python train.py --dataset="simulated telescope pictures of galaxies" --crop_scale_min=0.8 --encoder_arch="nf_resnet" --encoder_norm="none_scaled_ws" --encoder_avg_pool_shortcut=true --decoder_activation="silu" --decoder_weight_standardization=true --decoder_widths=[64, 128, 192, 256] --decoder_attention=false --levels=5 --learning_rate=0.0032 --batch_size=384 --epochs=149.7 --final_lr_fraction=0.05
Rows from block 8 of the encoder of a small image FSQ autoencoder, named by matrix and row number. Rows with one number belong to one channel. Each number is 50 + 10 x the weight over its row's rms, rounded and kept within 0 to 99. All counts start at 0.
After each channel's rows are labels from the 100 images, of 14848, where the channel reaches its highest value: "top examples" is what is common among them. Only what is clearly more common there than usual is listed. The data: simulated telescope pictures of galaxies. In brackets: how many of the 100.
# convs0: first 3x3 conv (encoder.blocks.8.convs.0.weight, 256x256x3x3, standardized in use, each kernel summed), inputs 172-255
# convs1: second 3x3 conv (encoder.blocks.8.convs.1.weight, 256x256x3x3, standardized in use, transposed, each kernel summed), outputs 172-255

convs0.243:54 41 46 59 31 49 34 49 54 47 66 64 48 43 55 57 49 51 42 50 56 45 34 40 42 40 47 45 40 57 45 48 75 44 54 55 48 48 56 42 64 42 53 43 50 39 53 39 47 46 42 64 40 58 40 49 44 35 46 54 38 34 42 53 58 41 39 52 52 45 69 37 48 51 27 44 51 48 45 27 62 53 47 50
convs1.243:51 66 56 41 44 38 54 41 42 41 58 59 44 40 63 64 58 45 44 53 53 33 42 34 36 45 61 40 61 60 29 32 53 41 58 43 52 38 57 41 56 41 39 66 63 63 51 35 43 57 52 42 43 53 47 58 57 59 60 57 39 60 41 38 61 37 49 42 60 40 40 55 57 52 40 46 41 63 33 68 56 52 53 39
top examples: irregular (31)

convs0.50:57 59 56 50 54 64 45 61 60 43 32 15 50 31 61 51 46 52 37 46 52 48 47 52 41 61 29 53 68 37 45 28 44 59 52 34 60 43 54 31 49 47 54 44 73 59 47 50 54 55 63 48 50 58 46 61 43 46 73 42 57 45 48 48 42 54 58 51 59 54 53 45 71 59 42 42 51 43 45 50 46 53 42 43
convs1.50:48 59 62 46 39 51 51 38 40 42 59 62 51 33 60 59 57 40 39 60 54 34 43 40 47 46 59 41 57 63 35 33 49 33 58 42 54 38 60 39 59 39 35 63 60 58 59 36 44 63 47 39 49 55 39 52 49 51 58 60 42 57 46 32 65 40 40 40 62 46 41 64 54 52 43 57 32 58 36 64 59 53 60 36
top examples: many-armed spiral (39); winding: anticlockwise outward (34)

convs0.100:44 53 51 48 46 44 64 55 59 42 48 57 56 33 50 34 49 64 49 57 47 52 41 45 67 45 57 46 63 61 65 43 52 52 66 50 46 71 46 59 67 47 58 42 50 47 49 65 42 54 65 33 44 41 44 47 56 32 27 40 47 38 48 49 44 48 45 45 58 74 47 38 43 56 44 60 48 52 44 20 50 47 49 54
convs1.100:45 56 65 36 34 42 41 34 36 39 58 63 42 39 66 57 57 42 41 58 59 48 46 35 54 47 58 41 60 61 37 34 47 34 56 41 55 41 49 40 64 43 34 66 64 60 57 36 41 58 47 39 35 59 41 45 53 66 71 63 40 60 48 39 60 41 50 41 56 47 43 63 60 55 40 49 27 63 44 65 55 59 56 40
top examples: round elliptical (31); flattened elliptical (26)

convs0.140:43 50 62 54 61 52 42 66 57 51 48 33 62 48 61 59 53 55 43 55 68 59 55 38 41 61 43 42 41 49 56 44 43 54 43 49 37 41 65 57 57 58 58 49 68 43 76 57 66 57 72 61 55 60 64 42 54 17 49 57 53 56 55 53 47 53 58 59 55 39 54 51 48 35 46 50 53 46 54 40 44 61 52 51
convs1.140:54 62 54 42 34 41 57 40 40 40 54 57 42 37 63 61 59 40 41 57 60 40 40 38 38 31 61 47 61 63 37 37 52 34 55 45 54 38 56 36 61 49 37 62 63 61 70 35 43 58 50 38 43 62 41 59 56 49 65 60 42 60 41 39 63 38 43 43 58 44 39 56 59 54 41 50 36 60 49 60 58 59 57 37
top examples: noisy (96)

convs0.0:54 47 42 49 59 55 52 41 59 38 48 47 53 47 23 47 35 47 53 60 56 49 39 51 57 50 53 47 59 39 44 45 50 41 37 44 45 46 44 36 75 51 48 36 70 51 49 69 49 49 74 56 50 47 40 58 59 40 60 38 43 56 51 40 45 51 48 53 47 66 46 46 60 48 39 59 47 46 53 29 42 35 44 46
convs1.0:49 58 58 36 36 38 51 36 42 42 56 60 39 38 66 62 60 43 44 55 50 38 39 39 49 44 64 40 65 66 35 33 53 39 58 43 50 40 53 38 54 44 36 61 62 65 50 34 39 58 46 38 47 55 40 55 51 61 62 61 41 62 41 44 64 41 46 41 59 44 38 55 58 51 36 46 36 58 40 63 60 58 56 40
top examples: irregular (51)

convs0.186:69 51 58 39 53 51 44 47 47 46 45 66 53 49 42 37 40 56 42 43 49 44 49 46 35 64 49 57 51 49 52 63 47 41 38 50 71 42 51 38 50 45 53 52 39 61 31 47 43 58 12 53 60 59 59 47 46 58 41 48 52 37 48 47 44 63 50 57 39 32 42 55 54 64 44 72 42 42 55 63 48 58 38 46
convs1.186:42 53 54 41 39 38 53 38 37 42 60 59 41 41 59 67 61 38 46 54 53 44 40 39 42 46 61 40 63 55 42 37 47 43 61 38 49 43 57 38 63 45 41 60 64 52 40 36 41 61 55 36 40 56 42 64 48 68 58 61 40 60 41 47 61 43 41 39 61 43 40 48 57 50 32 54 44 58 44 61 62 66 59 41
top examples: many-armed spiral (25)

convs0.44:65 33 41 45 49 35 55 43 47 42 53 49 48 69 68 51 32 55 61 52 47 42 50 51 60 51 29 46 52 51 50 44 55 51 50 56 61 34 54 47 43 38 56 40 45 52 43 55 44 53 41 23 36 63 43 51 28 37 64 47 53 47 38 51 42 51 42 49 50 23 50 55 53 64 36 39 41 44 47 59 40 44 53 60
convs1.44:44 45 49 65 53 54 40 45 47 59 49 53 52 57 47 45 54 55 52 42 36 45 39 54 53 42 51 62 73 54 32 43 61 59 58 42 59 51 64 41 49 45 52 59 49 37 36 41 49 42 35 35 54 30 50 55 33 42 26 33 58 43 39 50 46 52 46 52 55 42 37 39 48 61 57 71 51 38 51 33 60 36 44 46
top examples: irregular (36)

convs0.223:75 48 56 41 47 44 24 61 43 49 33 34 54 56 57 56 40 51 50 49 52 51 48 63 24 60 14 38 56 38 54 60 54 46 52 53 69 49 60 45 38 38 52 58 48 46 59 30 45 60 28 33 57 47 43 49 36 45 68 51 49 39 38 47 45 43 50 42 59 38 48 38 64 65 47 46 58 48 39 66 41 54 39 38
convs1.223:53 61 26 45 35 51 58 48 48 47 53 61 37 39 56 49 56 40 56 43 53 35 55 40 26 50 62 53 57 47 38 46 44 60 60 38 63 34 58 34 66 65 28 59 61 37 55 25 48 67 59 36 57 50 48 54 55 38 48 58 40 43 38 42 50 48 39 46 58 49 46 55 51 65 36 53 49 48 56 59 57 49 53 44
top examples: tilted (38); winding: anticlockwise outward (32)

convs0.174:57 51 56 43 61 57 30 63 71 61 43 40 49 50 63 45 48 49 39 42 53 52 61 52 38 52 41 36 42 38 52 51 54 48 47 45 44 42 56 58 62 51 50 45 68 39 64 39 71 57 58 58 53 66 50 43 51 12 55 56 55 53 58 46 48 49 55 49 52 52 44 49 54 44 45 45 50 36 46 49 42 57 48 42
convs1.174:53 60 54 42 34 35 60 43 36 42 58 57 44 39 59 59 61 42 40 61 56 38 43 38 41 39 61 43 61 67 34 38 47 30 57 42 52 39 50 38 58 51 40 63 59 59 68 36 48 56 48 46 48 53 40 59 57 49 64 63 42 57 44 37 66 40 44 41 56 41 36 50 57 52 42 49 30 63 41 60 59 58 62 38
top examples: noisy (85)

convs0.206:59 42 33 48 36 41 45 37 34 38 67 49 51 69 41 58 50 47 62 55 49 50 45 41 17 47 48 53 44 45 50 46 45 49 47 53 79 50 48 45 52 55 42 52 64 40 51 51 46 46 39 44 51 47 47 52 50 41 35 44 50 51 35 55 50 59 47 48 59 43 56 55 39 65 45 57 40 57 56 43 47 40 60 52
convs1.206:51 55 42 48 41 50 56 43 42 44 49 53 48 51 59 58 60 43 44 52 60 48 34 43 25 38 53 42 61 59 34 39 65 44 57 43 45 42 52 40 49 47 50 57 54 60 41 42 41 52 52 41 51 65 48 59 37 46 57 59 46 64 38 49 62 43 33 37 52 49 40 60 58 46 43 45 52 53 48 56 59 72 56 51
top examples: irregular (25)

convs0.242:52 41 63 49 61 60 45 57 54 41 50 43 55 48 67 33 51 62 51 52 48 50 52 63 42 54 24 56 62 41 51 35 59 58 52 47 74 47 47 53 51 47 52 23 52 47 42 38 52 55 44 33 44 63 52 50 48 52 65 43 52 42 41 50 39 46 49 54 48 54 46 49 57 66 59 53 46 50 54 54 41 51 54 43
convs1.242:46 58 55 46 46 58 48 36 42 40 61 59 55 42 60 66 53 42 44 55 56 46 44 42 52 45 53 40 53 61 35 32 52 31 61 43 48 45 68 40 55 38 38 72 59 50 60 34 47 62 48 42 40 53 44 47 44 45 55 54 43 60 52 26 61 41 42 38 61 50 36 64 54 50 59 56 36 65 38 68 59 57 60 40
top examples: round elliptical (30)

convs0.177:52 37 62 49 47 51 38 73 48 44 45 36 51 40 68 65 63 40 24 31 46 50 52 62 31 56 37 54 52 47 50 52 59 66 48 51 65 37 54 49 41 50 49 55 41 56 57 28 44 65 29 34 47 54 55 50 42 54 45 64 48 42 38 50 38 48 49 47 48 36 65 50 36 54 58 65 55 47 50 63 38 60 54 37
convs1.177:48 61 59 43 37 44 54 39 40 40 62 62 47 40 57 61 55 39 39 60 61 38 41 40 39 45 58 39 60 55 39 41 46 37 59 41 47 40 64 35 62 40 40 60 61 50 57 40 46 62 54 36 35 57 36 63 52 60 57 59 41 57 41 32 63 38 35 39 58 42 42 54 56 46 39 54 40 60 34 57 58 61 58 40
top examples: many-armed spiral (35); winding: clockwise outward (32); edge-on disc (27)

convs0.173:36 44 55 59 52 46 46 41 53 43 44 47 45 44 50 50 38 50 61 59 54 63 48 63 48 50 49 54 47 30 29 29 53 45 54 50 45 53 51 49 44 54 45 60 60 54 54 66 61 56 61 57 39 58 54 54 56 46 51 40 45 56 67 47 46 48 58 38 64 53 58 56 64 37 55 51 60 48 67 39 57 24 54 63
convs1.173:46 62 57 39 37 40 52 37 40 42 61 61 41 35 65 62 63 43 44 55 56 37 41 38 44 42 62 42 65 62 36 36 51 38 58 42 55 38 53 38 60 44 39 60 65 62 53 35 40 56 49 38 43 58 39 57 54 59 61 62 40 63 45 44 63 39 45 41 60 42 39 50 58 56 38 49 39 55 37 62 59 60 56 38
top examples: tilted (42); irregular (25)

convs0.29:49 37 56 52 52 61 73 46 52 40 57 55 48 36 43 42 62 60 31 42 40 41 40 48 74 47 80 54 43 28 46 59 53 54 39 57 49 60 41 38 61 47 51 44 43 54 32 46 47 41 46 74 46 56 57 39 51 74 53 48 41 34 46 42 38 45 39 54 45 50 46 48 46 50 59 63 48 39 49 59 62 55 38 43
convs1.29:39 61 62 38 44 35 44 37 37 43 62 61 45 34 65 59 57 42 39 64 56 39 44 38 53 56 55 38 66 60 35 36 47 40 59 45 46 40 51 36 65 40 35 60 66 58 48 34 36 62 51 42 41 52 38 60 57 56 59 58 40 56 47 42 63 40 47 36 59 34 40 51 58 45 38 47 35 55 35 61 59 55 61 38
top examples: tilted (42); winding: anticlockwise outward (31); many-armed spiral (27)

convs0.73:43 38 39 54 58 44 68 37 46 37 59 44 45 54 36 49 36 48 57 68 49 51 48 48 64 48 58 57 55 43 32 32 51 36 35 45 46 53 50 54 69 56 50 36 62 51 55 48 54 42 65 70 42 49 42 57 64 48 50 48 46 57 55 45 57 50 47 56 45 68 59 48 56 46 47 50 46 48 62 31 33 43 50 50
convs1.73:50 58 54 35 36 42 52 37 42 42 59 58 40 37 67 65 61 43 45 51 53 36 41 37 41 44 62 40 66 61 36 35 56 38 59 43 50 39 54 38 57 48 39 62 64 62 54 31 42 56 50 37 46 54 41 56 58 61 63 60 40 59 44 43 61 41 45 44 60 44 38 56 58 53 35 45 37 58 42 64 60 55 54 40
top examples: irregular (26)

convs0.26:43 69 50 46 51 62 53 48 57 65 38 48 49 36 47 47 45 49 33 48 63 47 55 54 53 57 50 39 42 46 44 52 32 67 36 49 43 35 48 56 54 44 58 44 64 61 50 75 49 66 51 51 45 49 30 53 55 40 48 41 57 53 65 48 35 47 60 54 51 47 43 38 54 40 48 56 54 60 31 63 31 61 38 42
convs1.26:49 61 56 42 35 40 52 38 39 39 60 62 42 37 63 60 61 40 43 56 58 39 43 38 40 45 60 42 63 64 37 35 42 36 56 41 53 36 55 36 64 42 37 62 64 60 51 35 44 61 53 39 43 60 38 61 50 59 61 62 40 56 40 41 63 38 38 41 59 42 41 56 56 52 34 50 37 59 43 60 58 61 58 38
top examples: many-armed spiral (25)

convs0.114:41 59 50 58 49 65 53 57 37 67 29 51 57 28 61 53 49 45 36 47 65 53 44 64 43 55 45 61 39 55 47 38 39 58 48 51 48 59 47 43 68 51 54 40 65 60 48 65 58 47 66 64 48 52 48 55 56 42 53 36 54 51 59 51 32 60 62 50 63 64 55 42 47 32 54 53 61 61 50 53 48 52 48 63
convs1.114:48 62 59 40 37 41 53 37 40 40 60 62 44 35 63 62 59 42 41 58 57 37 43 38 42 42 61 42 64 62 36 36 47 37 58 42 53 37 57 36 62 43 40 61 63 61 58 36 42 59 50 38 39 58 38 56 53 58 61 62 41 62 44 40 63 39 42 42 60 42 41 54 57 53 34 50 36 58 41 61 58 57 57 38
top examples: tilted (51); many-armed spiral (28)